python train.py --dataset="babble in 24 made-up languages, each with its own sounds, syllables and stress or tones, from a formant synthesiser" --train_examples=39062 --n_mels=64 --norm="layernorm" --norm_position="pre" --fused_qkv=false --parallel_block=false --inner_norm=false --warmup_steps=390
Rows from expert 7 of block 11, named by matrix and row number. Rows with one number belong to one neuron. Each number is 128 + 32 x the weight over its row's rms, rounded and kept within 0 to 255. All counts start at 0. Numbers have three digits each. After the name is the row's rms in percent of the matrix's.
# gate: expert gate (model.blocks.11.mlp.gate, 8x96x192), inputs 120-143
# up: expert up (model.blocks.11.mlp.up, 8x96x192), inputs 120-143
# down: expert down (model.blocks.11.mlp.down, 8x192x96, transposed), outputs 120-143
gate.0 085:155172135135106081144105120133123146159136092184077173165103115101085155
gate.1 094:175118195134122133152154137062144151174066145128112169131134062136147159
gate.2 089:105168210097070153172132073099135107166079136072106117170151090111170087
gate.3 096:158099052180141081105142146171137151122149158115065133125128046116154164
gate.4 086:158159147130143055188132168152116150076133127178077178118088057117161179
gate.5 095:151157099170091139096129159093166137172142103118130168105141135124139124
gate.6 097:102094076172143139148160165129107108105101117128182140150104186032124172
gate.7 102:170163175180136193117105123102132169156135101009139154119120218144124139
gate.8 092:170122121125146144169149159160116118158103157073184084081108107155118169
gate.9 092:194085131200116146089097138141116148118147138068113132099058181126168132
gate.10 091:143137091212158181165110154070194146147097146175154129096088130146167144
gate.11 080:172102184114162173167103057184110107163207137081097142140109111073093148
gate.12 086:093112162145135131149179123142172130080163124137100213120136121086097135
gate.13 094:141064175177110136100166098116193111120089057136141140092158174182114165
gate.14 089:135166141172161174135152116119195075109162106161140130167082095132133072
gate.15 103:179091177136119121082109108124061162133128157129163102159169096114094106
gate.16 104:190137184174080142176001098107110166097101128154159152201086135141159155
gate.17 108:161094135184116137078145150144149162082138082135137156145121192137078117
gate.18 099:088070107120151129106120119150145162151148127168104079139175124145155154
gate.19 101:172138171162156142147088090120165173129112117089135128164136141121107046
gate.20 107:121136142153102125132148121121146109143129144192123110093117144113105133
gate.21 104:151118103116111121188105146142163104113152097176146152100107140076113178
gate.22 092:132119120113146127080111131116159105171169148121146152150175145132139142
gate.23 092:177172067179119136149106167108118121143141124158159139112180098097108165
gate.24 107:100110092153104110172136102145118145144169137110124094087153104107161137
gate.25 103:149164030102123105200083143129128168157084136130142145109137137059168114
gate.26 089:144174099130058164126117075177087133165123058148131064155153078107118146
gate.27 094:133132142204150106155143122133109128155167174129165153154074152091173109
gate.28 094:150110152184084128106092133139133113171102119080128066146100098095093217
gate.29 095:141147122098121043111131084161088062081128164086177124137141142175128133
gate.30 082:136148102182020093141111109088112198123156139053175150094061128138055130
gate.31 098:048125106066124124129173125107111125091149154075124156069193133169097138
gate.32 101:146136120115122205159177142127160177165181146153095142107123124149145171
gate.33 091:152080093156188063124060131149112104106099130147162098096143157124162129
gate.34 099:146151196117159137123110095121135147116155174166090174132127048115158130
gate.35 119:163149122180065158097159101166081102150097144047094126162128105121106140
gate.36 112:099158101230129112073138112107171105164120129160139174124108130147128131
gate.37 093:129151117080127079134091132100105167134121156112109125157136165164167163
gate.38 095:121090126166102133188156117140151134116106180147142187165069111130091107
gate.39 095:114152141141100146138131165125136105098068112125105140138172113068096099
gate.40 106:151156107134119217087107103070150160131112135082103113122200199126138133
gate.41 091:212146139193116113172157070207104098103131145160117161100119157130091134
gate.42 123:097121082129093119148118111109106171128144120107124143126116060166155125
gate.43 108:123133136127056165080143154097146107138128162081097131171111069124082183
gate.44 099:149088146119156200136148168051145086138192137147119156082137151125119197
gate.45 094:123140151172146130101142109136142066102116122147085146141110116153128152
gate.46 099:187149143148138134154154081125120156127174118160172115116071145089066142
gate.47 101:159213139165114137127139152137175105129113093169118107083126162124163111
gate.48 108:136092165165152107097141125128133140138076100052082141133069057116162124
gate.49 089:093164087160128178131104088101119141158146087169174097167161126125169156
gate.50 105:134072165102111120065133131084136136128191131098117172122111143091110118
gate.51 088:148115171128113149119097146124123112175131105089178150132106127112069135
gate.52 099:158157227167157132130134156080135141172123119194145128209095124142137152
gate.53 106:111133122154197109169163108125148158142176148114181107175196136109116159
gate.54 096:139125120140211131157076139066119128108113092158151170126123103142110180
gate.55 099:212126073120171084175205121151116124131095205122115116120089103097142144
gate.56 091:155110121143132245163122125108119154070155115126122129111103073105160119
gate.57 101:163131118127097128140109057158139167129098193152105117135131119072173081
gate.58 114:146102134127089134107118138174196194123133115101143116126144143144184194
gate.59 120:106106139160136132064151118137105148096092129123083126126125103178151163
gate.60 132:177176098117067109100121102104091108168150150061117105110134130119144141
gate.61 093:150142160222190066091122139113141204160132212133159141127158158110147118
gate.62 102:101083118133096157116120092147120082114149115132135117177143096135082110
gate.63 100:154104102165093136037196135121137101174092111081112134092112115170091117
gate.64 108:109116139143131135156129179166046094114135133101110188154137134131143207
gate.65 092:096109088148092076159118077064145102170126146146114094164103151137060111
gate.66 104:165135092166155151184077106109162108126118126126117157141109106186183148
gate.67 093:192156141082160133116091092088198176161114138212101150166124064149192107
gate.68 099:142168114112154151149128166087154145104169165113136160119160094119201103
gate.69 091:137096091166113129146121158104141170161113151140089156095120156098117137
gate.70 114:143121167127125131110069087118191140147112138140088132133160149148122171
gate.71 108:184100102157141180120121104171113141099121123173119118193106133101112107
gate.72 111:124091162116048093137155147121123189123128103126110151201091125136173110
gate.73 096:196059087163124128119144137168162133102140123081091151098158169138126143
gate.74 116:172150160114155126127118115174086155161115117084107129158119127150115118
gate.75 099:130109127178098122127147057155166135114106138145117100155095055088112189
gate.76 107:174125129125153135169108075115140156077156149115164104133118138105155115
gate.77 110:132177125045162145154120108119097137129146088173154131150088163095111160
gate.78 098:183124098177176182161106126157124180169137143096156105139130142107125086
gate.79 090:120117125189136156125121106128161121102127174066134155139160187083056110
gate.80 089:181240138168104149160174109128176129123062132179094150170151058133160146
gate.81 102:190090126133112098113104168141104133177141165141145173157093100095062075
gate.82 113:122131118186183097145129128104140180107121103136114143220167075165154080
gate.83 123:182122219115147081160085097158134155128085134182124133164121136114102067
gate.84 086:081099164161163182173189161137153176124135164131090115139108139077128148
gate.85 104:163126136150163133115098162119147136103149129079086129113166062141142172
gate.86 107:161131096112110065144098115146087150124167192166123161098135185118104108
gate.87 098:165075083157193134153099049133156156141126080139100094148137123084177152
gate.88 095:142139197101118119126162194126119112195093165141120167162209196156117079
gate.89 095:123164157135109071109109135118150118078103097111133181172171105089150106
gate.90 116:128110171084117094107100106154190122141102080108167124136030099127131103
gate.91 099:146169145030116125112124132148130123135145139120131126127163072100154131
gate.92 094:143114112153082169175136117089155122120158124165136085127133097170093146
gate.93 097:154171104176107095125145078106155113144103123119061149083120112153125131
gate.94 099:165151097077103174115151079169096165169119163143092174110104172086178116
gate.95 096:064170109080119108122062099054155146165152101118126146169138088196136099
up.0 088:195141170177132122155177146118125146171095149145130210078029075110098160
up.1 086:117090104083129144124139151140017061137132096045093132100128165158097166
up.2 090:123164094175099123118155091121085138169073139111105153161101159069104141
up.3 103:103107161126049171107102158107157098074134108117197153085106147134062078
up.4 097:131130078075100136127137145145143164185111139133138034122106111149102159
up.5 103:149127170189098126160080090126144075108091134118137097163173124087051142
up.6 094:127188101078147102126081133175132113136101160085196138172157120052133125
up.7 100:131176112164161187150095121112115119166100129110178154128121124133115156
up.8 091:148175187181069097162169102078106118129168133079110138161174184089043105
up.9 101:131088164092191118150120167091177150089160121209174116158126188140190131
up.10 087:132036164110151118119113145092168155132114173094154151092128125156190129
up.11 084:118161049120135076092152196082149116146084089118155123081165138166162114
up.12 087:062173127162193139111163115166136117168171107126152083117156104085095130
up.13 097:130147099062164118112110099130114179123160132134101104117158169187126127
up.14 095:126122074151205180092133143151100128137146062120124128138091122110115147
up.15 091:158176185139100150131148084144157110187136178074109108133082162141117087
up.16 112:099114091111092165125133118158114144132118084077119103121161110161182145
up.17 103:140148095207150083124051114113157122102087059192128163151072146209111150
up.18 096:172196125098114123082116144180011122089100089124098180092081170105051149
up.19 113:120197178081149130124133192067074132135131151119148125143146153160105112
up.20 112:118136148116109086151085117135164104137130160075151137127088158073142110
up.21 097:132109110150075148128162072173170086178108151086126129148154145104128113
up.22 099:164167129115138144145112158109194088218123140169117209077079161107160118
up.23 090:123185074117160145129140114103108123135125105134175159122175073138144167
up.24 097:122102122090130126143124088123112149058168150153104121103143112100129186
up.25 095:155133112151128069140115153121131135111153112136092130159114075105139128
up.26 085:170165161100105117071136105135143086073128112147093111167191105156096091
up.27 092:164066191160120095155106066193086109133171147144109066158100146156152156
up.28 096:162165110126089113089128130152105120119100127132108149187171157108141084
up.29 096:118208174168141133168084105144110226094094114130148143097161103113084147
up.30 082:142085135134140144129093140164128118151101077153110162173060134174125120
up.31 095:160084197109107132146123144112135102144162160102109151120121174124117169
up.32 098:087121124126151125120088143059066110151126110155190139124141148167170147
up.33 098:033126122141109166165156143137137107139132128132077180126144129069144092
up.34 096:106119127131108116100185151171149179169136083149183099172115110136075153
up.35 125:115109132142108113153150142189125156127116096073110116147103147119098166
up.36 104:150136102133099118197112074143102125055140167124092140083189130123125134
up.37 099:160152041133192148075126110135126134147085075140132139141133130149126130
up.38 095:067138155078165078082151123094097085124171136112132166151194094112099151
up.39 122:132146184118138091119170139093122205138147156169121140069073160117160159
up.40 104:046143114116106097152154087139107138120103136114138176142182068114105164
up.41 099:124124203110119102140184099106178131150106229100152114102117128103128082
up.42 108:055147078130112105102120126130129117051127146067135127121190153156156223
up.43 103:142135118109157192111153074137150104133123122126142127153142084123138134
up.44 099:112162085130116133221041151112137128130083105078159160157156026143125128
up.45 098:122200133108077132071120162085173113126196157112159095125101128132169147
up.46 095:140119118135130107061115077167095105105102142087111120118111207137121170
up.47 096:122209092142148131120162131116144082133185161144120130111168066135065103
up.48 111:112110115158123137115140080127139090148089113088146141164134091141116090
up.49 089:162088094141170100118164196089107131099162118175087150116115072162144113
up.50 111:127157126089095168150152154101125118112120139218120052123061124096132121
up.51 089:141163121149097148050177090161157095109074137103098095065182154113113106
up.52 094:143141121155116117172189077179140170110089119086097120075145182120134136
up.53 102:103077095175120115157104149108134122165091198115132162089151133146141070
up.54 099:192196122119165114145096143119138163112184140176114179126116130116100102
up.55 103:149106163121140155072131115152130135110130149091118131194115177153129110
up.56 092:144133189162143139116132135145140171140068083168149120074192139198112107
up.57 110:098147116086135123082128134152110116108102125093135160153191096115133141
up.58 104:103098076156159107139085093141120103104162039140142124176112067119078119
up.59 121:110146143088171138143112168095132113207161108143163173171103150099115112
up.60 107:148112100143114097140121111174135113106122151172168131147082181120103167
up.61 092:106154085125109105123190108176168111120150147103149201056116117129097111
up.62 099:093129126137085118095148175069165150104119155111076133125173155089149148
up.63 099:137089101115124161077193112163132099127141148086138115150115215075117166
up.64 108:161123180119112128090139146131181126158062187126167131130094088057138187
up.65 089:115097134143110139121198180102136095136089183152129089097123122133139126
up.66 109:087112095134125132084145129136127085142118108124093116188158109099075056
up.67 102:122115120183136091122110081183106051043149133137105123154163203116052131
up.68 097:135182087140160196123131147055098154147153125102156084167092134145165127
up.69 082:146114111090153133117114148127156140138176106088134112111105169128134132
up.70 112:112149165135092151106124104130115183092113122102113126135129164121123137
up.71 107:088169167125096097137156168118121145132117122115087159094131055129111131
up.72 118:135143111145173090168053127157143115156174154078115131093163112111122165
up.73 101:138107141183116112165132131171119153157129151133141149133053156118098053
up.74 109:117137184173158130147097110149122080147126163156106104148084130128078158
up.75 094:149107152092142145124120127103158119219129063089136151176071106147118114
up.76 115:167131174120204118124166119107128176102180124117180137112125150075139077
up.77 109:152092169113124155064103129128174152141119170128118067115188106151106079
up.78 102:116146163124092131113206096134099062139137171092096130152067146069079155
up.79 088:141094183143143154159099109130193150150146171086172160072115162114083136
up.80 088:135091196113126125105103147136106111155114128140163139104167174143113135
up.81 101:154105194094147179112150097105096138169161121120148101126073081079145072
up.82 106:107128127128149108114145148105085114148083130131118080175117093147134157
up.83 105:178133107106109146188142136148125166114104132113176140147139100143162056
up.84 089:161139169093171063109101146175122097089119091138153219103155160173111135
up.85 115:097099177144118131110147182129074154095165138109151136175108109082144145
up.86 105:172149154144130082117123097138123063129138122096145110145104143186087047
up.87 099:092106144118195185140173150069131159146184114084134144150129112137085118
up.88 091:118146123160133189157090152120145149134112088128135125115113128139151153
up.89 102:143119133130124139134086099149111158129097152069097157147112138174146082
up.90 119:113102107152142185139151189072090095117129218132138100108193165116135080
up.91 110:074031087109100166103095112139122178132094179109177166130203119172078178
up.92 098:138173068152142097099172091118030153103126115086178191135078103154086061
up.93 091:173076138118140085118140111177138169129181100165171096101103125052168099
up.94 090:098156129121127143122145123183125143187127121134105086093101163072166092
up.95 092:169124082118130144103141125167144098176129190122136144074131147125098118
down.0 094:158133140133090197122090136152093109083118132036112145143147158129113137
down.1 086:089173133144149134108040135137101153066118159138183052106142095084132186
down.2 090:101128200115120141123107096096134063112103169147116199150067139185124097
down.3 104:125133133074068122106163125160111121131157132099127133146119189120120102
down.4 102:131140077110090118143139108181214132133121124100199114130140189102164109
down.5 089:113162126132154178177144161198083149197096122108125125115122160157123151
down.6 083:128137153203085168111113193082134136118128103162104162139146137123144168
down.7 103:086095135159156122096125166080133135145124141170080120069093099105117143
down.8 102:100124112038178111155149178088142109172187159149172170104126124149118087
down.9 087:094132131159131140165153088131115135144112095109071103137115102026135100
down.10 098:120115117117124095120171136148106077114113142111092123172182115169163074
down.11 099:118130162182139137131113061108167168182098124105087144166099169146123135
down.12 092:162092124112164127189127181078136099177189116077124092148131118131125132
down.13 091:079126123146152121104145141115113120069144100149133057133152153131103176
down.14 097:127153144153199129156108097171171155151136098103127105137123099171139109
down.15 084:198163144108081142098108183091135089067133094215167115133165069096119116
down.16 091:120110122131152042178099132124159163080110127114042134155118155178158116
down.17 104:098139090162138155108116175105132159115130097189127134132147165137107119
down.18 103:097148054112126189110157129178132172116118109147139114123147076129151148
down.19 087:070043122099128062148158127143133203143170134132109100116133197146086108
down.20 097:130118133105158083136125140103082124170160148120197149113094095104089072
down.21 088:127061108133162141098133174126036158109161133197169161121189120102127160
down.22 115:169108111083160086146190072158060107128134185110172182120171133122135198
down.23 095:067122137095106150114129116079118124108065118126110189167141158127146095
down.24 087:178126073154094120120100132174081158034122162069072098116169112129182173
down.25 099:121119170136152137110151182124107140152203155174171179103197124121139128
down.26 111:140091104113122163098169174121135163113087168124142164115127155184124151
down.27 086:169161094158105169086102189111139128169136112111156082147196106098139164
down.28 094:147136160168129057146132156074111079057127141196146096117096094115169148
down.29 094:157127144182106151102165161127089169121143047140069135107104110141115105
down.30 094:092087115148079153118066092123108170084127174107124162138143170122171168
down.31 106:172133092115150147083141093101148086118133105128135192146162080206132102
down.32 100:102150126196137168153145082132178156109040127100072037130095093144134103
down.33 094:100184132152095086153130048158068107131128150079075093140087059127113073
down.34 110:143105103181110087179111148140137115113178133131133115179106198140141106
down.35 118:184155130057146152172154109122105119098136042179150136089252111111132125
down.36 103:111116111094167140085179095072130123165134124079160131137109144146203118
down.37 090:153093131125099096169097178194120154140110144119116054145130073150073126
down.38 080:058141175119137112142147105167110100121131199130109198116109090167140120
down.39 113:155117136140160119099081092142172129119116169082130151187141154210129196
down.40 103:183129110111116152128071153097141149123127125079128065159122136110102149
down.41 094:192133090126100124134073157081109133105149096135101138078093106089135176
down.42 108:093080132093114118129152125081146090135162162146123090098130108147161073
down.43 106:164122137163141104147070163143161134173178104138140160104151138130097096
down.44 089:192148099143160144102144128120156021140132119172166135073098145105148136
down.45 099:119190129070128181108139172084100169145079117089194109129181090101106137
down.46 098:143137093078138145119125159068149189140124111134168092076156086110118150
down.47 139:077115166145155079136149164164169172102155128105114184162119165064096118
down.48 111:082150160166115131163078131135130076140124122115104091179094174156123128
down.49 116:237123087119110146114115121151101154133114115143160153099077177099156197
down.50 116:074133180159193107116121135116154172084124124181113087102131084065076178
down.51 101:172123167096130129154088127159069164137095054119102096188092151168096144
down.52 090:146121100138162071103094126113114121094134087170174086097154060153165121
down.53 088:136152130101119150113136160140128125132122129149141152124080148129147179
down.54 087:123136121105095089129137155112077136164164186091097125123110089176090130
down.55 093:135139116147079147162122113175109130135108110072095148161135119083131103
down.56 098:096164134120120155190093119174130119089117080082118158196165135134086117
down.57 091:076165142155140168175146141095137183152101115124165097131106142199110133
down.58 110:095146105175166135090108181125055187113177193111115140105142125105164164
down.59 104:066142097140180136110162124040132122170149128122147212094100153142100132
down.60 119:113125077141137107106168095123150119142185125118161116122142146092130081
down.61 102:131139115154112127122115136152129209084114109153101086124150136100111100
down.62 102:064186157114149068179139127082102137202162103116142147085054095166101145
down.63 091:141158159122133129179140134150138144173143110098149168157068106153128117
down.64 094:144105135081154189090134128049075126190136116121148134147129080099134178
down.65 094:145155185129154119154117114128136130152118064085133125131111141138080150
down.66 109:105140133126117148134157102130158072076132127165106072088156113115133116
down.67 104:093080129136081119156060135086124181158147130173111074139111121109149111
down.68 111:119103100101162093113164118097096099154193201124148118089159122059156199
down.69 104:137098123122133106090124135105065106175195154135139092150123148143156129
down.70 113:132162198169135105146138095114171065141089158133077199082127130178147149
down.71 102:117142153084156092110178093094084151158101144066156165105080132123126110
down.72 120:078145128125142105168154036146122151115102149141139169173123149114115152
down.73 082:139170140137120142063063137072133079103096108127159176155146156128155200
down.74 096:099116167066162061138213082143118090182125164154147182075138147128110125
down.75 105:072131137118161080156104119153173198124156205115100092155178112183082090
down.76 096:086139165148156116119082144109120077116123105120125159109087119139168107
down.77 099:125182117150139179125066152123125163089147100108087078127143152128077168
down.78 095:125132117122131081126137125129126121181187139163128106079150137111141058
down.79 092:134101126129089137080124121163101089149152101169153217135124142067134138
down.80 111:181118116144156110129158097160090153158124159110106120113141104093148167
down.81 095:091152156169101092158156159151156108118119124112075100166145146148129075
down.82 088:190142124158153102181122143148092130111126118135119107153113093145135145
down.83 101:133198138105138113128130143125116120119133156128089074128118175137153155
down.84 105:170101128135096169195164183154136146198146169107087094110092131052078079
down.85 102:105064136113100154175136151152207167096078150099087079150102152178058093
down.86 094:074111177130119114126159125072177129112227106159107118121126143147162122
down.87 108:116184129117135133111160196096199079182117105156197109063139090092169176
down.88 100:133067165139123134154087145120099076125139143107142120137048083119095093
down.89 090:156163111121110162154160108146139166177101143107132121202151144196127082
down.90 122:115152124116166124186140104127084120070082160136100157164161144182129097
down.91 101:108143165068134082171133148208147123129165112119078144128122091147118098
down.92 097:142118131129104089118117155128090110124120102144161071098158166113143148
down.93 102:187161145091145140149123155095136096117154103089149117097140131145111159
down.94 103:141113123149139148106140202134091146141147155154139138102129135149083146
down.95 101:175094148046136161135186107123170162115108177120073100159177128101135096